config = dict(
    dataset='simulated fluorescence microscopy of cells',
    rotation_deg=10,
    encoder_mlp_ratio=4,
    encoder_layer_scale_init=0.1,
    decoder_upsampling='pixel_shuffle',
    orthogonalizer='newton_schulz_5',
    grad_clip=1.0,
)
Rows from block 11 of the encoder of a small image VQ-VAE, named by matrix and row number. Rows with one number belong to one neuron. Each number is 128 + 24 x the weight over its row's rms, rounded and kept within 0 to 255. All counts start at 0.
After each neuron's rows are labels from the 100 images, of 14976, where the neuron reaches its highest value: "top examples" is what is common among them; "lies over" is the class under the peak. Only what is clearly more common there than usual is listed. The data: simulated fluorescence microscopy of cells.
# fc1: MLP up (encoder.blocks.11.mlp.fc1.weight, 512x128), inputs 0-127
# fc2: MLP down (encoder.blocks.11.mlp.fc2.weight, 128x512, transposed), outputs 0-127

fc1.50 [112  84 153 121 165 160 128 114 125 179 112 118 101 106 116 130 156 157 101 164 107 142 127 133 135 179 145 150 120 191 123 127 129  88  88 130  97 115 133 158 126 144 134 110 142 175 147 100 163 136 145  94  98 167 108 113 140 118  88 102 150 127 108 170  76 140 155 160 166 156 108 107 123 126 105 130 128 101 130 105 122 135 119 106 195 163 106 119 152 100 148 150 155 146  99 160 116 107  83 121 136 141 134 131 149 142  82 124 118 133 136 150  98 103 125 136 120 143 117 113 106 129 140 102 136 109 132 135]
fc2.50 [161 152  87 146 108 126 121 147 133 117 121 142 117  93 155 109 114 131 159 131 166 139 150 123 128  66 107 112 126  66  96 114 124 118 196 147 149 136 124 100 143 117 126 119 114  89 109 138  73 117 110 136 149  93 123 156 151 149 147 137 111 131 120 117 149  96 119 112 108 103 166 159 119 151 178 130 135 166 123 139 136 116 121 141  29 153 125 128  96 137  86  90  56 123 136 137 142 138 136 112 142 124 105 132 122 128 142 139 146 136 123 110 129 155 142 122 131 114 112 148 124 154 121 150 141 141 118 144]
top examples: red stain; ring around the nucleus
lies over: cytoplasm

fc1.466 [ 86 156 147  89 166  81 151 109 153 126 137 125 130 119 134 159 138 115 107  95 125 167 143 154 143 128 138 161 156  99 110 130 153 126 140 150 145  90 168 100 130 118 119 114 115 126 137  95 106 115 142 177 155 152 178 126 126 158 116 160 123 143  94 115  93  96 118 132 100 117  85 142  74 149 110 170 146  80 100 141 167 114 100 109 126 114 155 135 125 151 124 131 157 147 103 162 137 133 122 181 106 138 122 145 119 154 122 117 122 132 112 155 127 110 147 173 122 141  81 138 132 127  84 130  88 103 105 117]
fc2.466 [181  94 113 143 117 117 115 205 125 124 124 121 160 164 126 111 134 126 139 133 129 116 109 149 125 126 126 137 121  85 140 150  82 156  92 129 151 138  88 106 128 129 157 129 125 169 160 137 129 138 102 124 110 117 120  87 137  96 135 122 131 121 179 128 134 154 126  96 168 133 132 131 149 121 139 118 122 179 125 117 117 121 113 171  63 141  97 132 195 110 106 162  84 124 122 107 158 117 103  97 107 129 105 119 135 124 147 123 132 129 128  99 135 139 128  73 150 129 141 132 137 141 141 132 134 158 203 140]
top examples: red stain; fragmented nuclei
lies over: cytoplasm

fc1.31 [137 107 134 131 160 119 151 124 126 114 106  95  79 116 128 155 121 134 145 148 150 114 128 169 111 144 156 149  96 138 130 142  99 117 138 132  90 120 136 166 132 145 137 114 135 129 147 129 145 145 156 107  93  98 119 118 149 102 103 144 111 168 133 138  90 138 156 174 170 113 119 102 158 133  77 137 101  97 120 186 126 116 129 134 153 147 139 109 151 125 178 107 171 130 118 176 113 152 133 153 144  96 144 136 174 116 135 122  54 145 141 113 136  97 103 138 160  86 133 113 134  71 149  96 106 124 140 148]
fc2.31 [165 120 104 176  87 123 126 163 113 149 125 161 139 103 146 105 144 132 164 160 119 139 145 164 122 115 127 139 121 122 137 121 142 134 129 111 155 157 126 117 136 118 145  97 104 140 119 159 129 104 104  93 158 109 157  97 118 131 142 103 134 129 118 155 118 101 119 102  75 143 101  94 135 138 157  95 131 148 140 107 135 126 109 165 115 137 107 141 134 140  47 115  64 121 132  87 124 105 102  73 109 117 139 128 123 151 152 122 206 117 133 135 126 157 169  99 118 160 124 125 137 142 166 170 143 131 129 131]
top examples: red stain; membrane rim
lies over: cytoplasm

fc1.105 [ 38 132 138  88 143 141 127 137 139 140  93 144  92 108 149 148 130 115  71  96  78 140 151 145 123 143 111 148  93 167 144 115 140 117 124 119 120 105 152 113 105 118 132 127 110 123 135 111 147 140 142 169 140 157 184 118 117 169 140 146 128 180 117 143  96 113  71 133  95 110 156 136 122 129 137 128 121 126 130 156 129 120  89 121 178 124 162 121 124 170 122 108 119 127 106 151 121 142 118 131 125 137 128 121 104 174 112 126 145  96 108 123 113 141 138 182 176 115 119 130 128  83  91 130 141 129 120 159]
fc2.105 [244  90 118 138 119 122 121 106 144 131 137 119 143 108 102 145 126 128 143 133 123 107 141 110 124 137 166 122 126  80 103 116 143 173 130 140 155 136  44 146 121 122 159 126 139  87 123 134 116 139 117 107 141 127 128 137 156 133 110  71 123 123 118 133 176 147 124 105 120 145  97 138 157 128 147 138 126 133 127 116 137 115 120  98  49 173  82 125 145 112 139 156 138 134 143 131 133 139 121  89 130 123 127 110 134 132 145 112  88 166 128  87 124 107 142 137 124 143 134 127 118 147 149 134 118 146 163 111]
top examples: red stain; crowded; cells: ten or more; fragmented nuclei
lies over: cytoplasm

fc1.502 [127 122 123 116 161 121 133 135 123 116 169 141  69 136 103 119 177 121  86 104  81 158 183 160 159 154 108 160 129 146 161 109 128 116  61 145 135  97 105 171 117 124 121 117  82 114 154 123 146 141 109 154 141 146 111 128 131 142  91 128 118 168 126 118 129 139 134 132 117 123 168 136 138 147 157  95 151 132 139  70 108 165 119 141 148 170 129 122 127 112 112 147 129 154 102 110 113 116 122 128 157 115 135 115 169 167 115  81 110 143 149  98 112 116 148 136  81 140 123 100 144 103  90 120 104 131 107 115]
fc2.502 [118 123  90 150 123 125 129  87 130 121 120 150 179 144 172 123 126 130 144 127 125 132  97  80 130  88 182 128 127 134  56 131  73 108 192 152 134 147 122 102 130 122 107 112 141 133 145 127  89 120 156 131 129 123 130 135  72 183 166 142 137 133 149 132 130  93 135 108 159 113  86  99 137 146 177 156 130 133 125 131 126  80 132 105 109 113 123 137 165 151 155 103 117 127 137 156 147 134 117 126 107 132 103 119 105 122 140 181 159 155 124 193 130 130 119 110 149 130 124 134 123 137 121 141 136 144 138 153]
top examples: vacuoles; yellow stain
lies over: cytoplasm

fc1.450 [126 150 126 148 130 126 119 130 141 166 156 172 143 112 133 101 163 111 111 131 122 133 151 116 144 193 114 129 154 120 134 109 150 139 151  93 134 100 152 184 147 129 129  86 124 151  98 113 100 131 143 132 125 103 180 129 100 166 134 117 122 130 138 159 103 134 113 120 139 113 133 103 103 118 104  77 145 136  70  99 133 120 133 111 148 160 138 127 122 150 135  87  81 164 155 128 157 132 157 117 153 118  72  85 141 133 123 150 211 132  79 127 132 111 150 121  96 141 125 131 150 131 107 130 101 129 130 141]
fc2.450 [144 130  95 112 132 104 148 157 131 131 132  89 129 123  93 143 131 125 143 132 150 148 115 121 129 115 113 115 120 100 155 122 137 140 107 115 135 126 122 175  90 130 149 122 119  71 177 135 132 101 133 147 163 142 139 108 140 131  89 141 125 138 150 165 135 132 115 129 147 145 139 152  92 135 171 156 119 137 134 140 132  86 121 116 157 146 132 132 128  69  93 161  88 131 110  93 111  78 115 114 141 124 136 164 144 136 172 101  53  96 153  57 121 141 119 137  74 114 147 144 116 137 115  99 157 123  88 111]
top examples: red stain; crowded; cells: ten or more; fragmented nuclei
lies over: cytoplasm

fc1.131 [113 174 138 136  76 152 121 145 149 142 101 113 142 111 177 143 141  71 119 116 128 118 133 149 143 114 116 125 129  96 137 120 105 134 177 123 141 130 118 149 149 140 155 136 106  87 127 145 112 154 118 135 119 102 132 101  82 159 139 126 117 165 125  91 135 122 109 107 154 102 139 117 119  74 143 116 102 115 171 133 186 152 161 142 146 118 126 163  78 141 157 135 129 101 151 120 129 114 117 119 107 164 138 128  55 106 106 127 140 107 119 143 109 141 129 122 154 133 188 149 108  91 150 127 135 108 143  76]
fc2.131 [179  68 132 140 132 125 124 107 121 129 121 123 148  87  75 128 126 160 137 141 130 165 129 118 125 139 140 130 124 116 122 129 158 122  78 152 135 138  96 151 132 122 106 119 145 145 175 139 111 128 125 113 143 131 140 132 181 125 113 107 125 132 119 132 145 153 130 154  73 153  87 156 157 146 108 164 121 136 120 134 120  96 120  67 110 124 114 150 176  94 129 107  96 133 112 107 132  85 141  87 162 131  66  83 140 137 136 147 144 163 128  72 127 103 183 153 119 118 124 128 120 142 140 141 112 153 147 145]
top examples: red stain; crowded; cells: ten or more; bright spots
lies over: nucleus

fc1.54 [138 147 115  94 122 133  79 120 145 168 109 110 150  90 114 106 145 116  94  83 142 136 112 138 149 102 144 144 127 163 163  85 149 124  81 147  99 105  94 147 110 138 157 167 133 138 145 147 148 130  82 147 132 113 165 131 134 134 107 104 128 134 129 111  98 127 100 136 149 130 115 146 147 115 118 129 128 112 174 131 130 156 146 129 123 108 132 172 113  75 123 163 163 146 156 141 161 104 125 139 133 191  89 115 146 103  80 128  96 158 128 126 133 139 103 103 131 197  95 104 129 135 170 114 107 123 127 128]
fc2.54 [123  93 117 100 130 132 152 149 127 134 128 169 145 185 156 118 119 144 124 139 143 158 146 131 124 161 132 125 130 109 103 126  96 114 138  72 125 148 177 147 139 131 115 120 115 119 139 119  84 137 166 145 125 130 125 192 113 135 128 170 129 128 149 117 149  96 124 103  99 119 150  95 116 136 156 139 130 129 123 132 126 102 110 142 141 137 123  78  98 143 126  69  60 129 121 172  48 115 151 129 118 120 166 136 141 126 188 177 145 143 128 141 136 127 151 153 119 129 125 133 129 128  87 129 163 110 115 140]
top examples: out of focus
lies over: nucleus

fc1.460 [135  95  90 116 129  93 146 117  86  75 135 123 130 114 128  92 127 124 167 144 143 129 136 149 140 134 127 102 144 157 166 114  98 136 102 172 121 121 149 156 128 175 121 148 163 104 135 102 122 137 105 107 145  89  75 127 118 120 115 107 126 103 122 150 147 152 127 119 113 140 191 122  99 101 182 120 153 123 138 105  77 132 110 114 112 185  90 134 158 100 130  96 127 139 136 139 134  87 168 117 149  99 142 145 128 173 146 127 110 138 123 114 153 144 142 132  86 142 117  91 155 178 141 151 106 133 129 127]
fc2.460 [103 195 136 143 133 134 124  96 128 130 111 147 140 166 110 129 132 111 125 123 117 122 136 143 130 137 140 131 128  88 104 177 173 101 164 111 157 121 112  90 120 131  98 132 119 146  88 138 141 126 156 133 116 129 127 114 134 113 117 136 124 125 139 121 121 127 139 175 133 151  18 114 156 144  80 139 130 111 130 123 139 125 123 133 131  89 141 134 129 139 150 203 112 132 133 106 123 123  36 135 124 128 123  91 124 135 109 147 166 128 135 124 126 143  91 109 144 125 123 150 123 109 128  91 128  81 113 140]
top examples: vacuoles; yellow stain
lies over: cytoplasm

fc1.0 [ 98 157 150 151 122 149 151 117 124 113 127 104 139  76 116 126 136  97 131 142 116 135 102 135 137 106 145 122 141 134 144  86 136 143 175 151 126 174  55 108 150 137 126 151 114 171 140  83 137 100 159 129 130 126 147 131  87 188 178 129 145 138 130 128 127 121  64 109 102 112 120 108 163 111 146 130 103 119 138 130 142 125 102 127  96 103 119 190 120 104 136 103 159 111 126 146 128 124 125  96 100 176 133 131 167 125 135 110 137 145  93 152 141 176  98  95 152 145 121 121 125 145 154 123 127  90 129 126]
fc2.0 [156 119 116 115 122 124 124 165 126 132 130 139 125 166 136 130 126 165 133 126 144  91 141 120 126 143  89 122 129 103  96 179  98 142  77  94 139 120 194 143 124 125 153 124 132  95 118 144 121 129 109 124 120 121 131 145 187  48  93 135 122 121 124 129 147 148 130 143 160 134 151 167  93 125  95 126 133 130 123 138 135 106 128 122 161 155 129  38 105 111 119 174  48 136 121 113 118 144 137 148 128 133 104 144 122 124 148 146 147 104 128  92 125 101 123 169 113 129 136 136 122 126 118 139 126 111 167 117]
top examples: red stain
lies over: cytoplasm

fc1.503 [163 115 110 179 110 120 135 121  92  52 159 125 141 102 134 139 102 138 147 141 144 150 140 102 153 138 157 171 137 128 123 117 126 135 144 129 117 112  81 127 114 144 110  83 156 142 150 148 124 105 120  92 127 119 110 123 126 156 142 148 121  84 121 126 180 100 145 143 132 117 125 123 141 154 117 161 106 134 110  75 162 118  91 113 102 100 105 166 133  96 125 142 173 141 176 150 119 139 165 117 144  99 133 110 122  89  88 114 151 149 119 159 149 119 130 138 108 130  98 101 133 189 171 117 128 117 103 125]
fc2.503 [ 81 200 143  95 146 127 129 113 129 131 113 115 145 163 149  82 129 125 128 131 126 103 118 189 126 136  64 129 130 180 136 152 143 112 126 105 109 119 173 138 130 127 147 144 110 189  78 126 132 126 154 146 136 135 124  90 149  97 109 161 123 130 140 146  96 166 135 104 118 191 143 109 132 106 115 118 125 136 128 132 113 137 126 109 146 108 118 111  86 156 111 100  79 128 117 128 118 105  78 126 130 126 157 144 136 128 155 129  73 126 133 134 126 152  84  99 115 124 131 146 120 121 114  96 129 167 116 126]
top examples: out of focus; green stain; ring around the nucleus
lies over: cytoplasm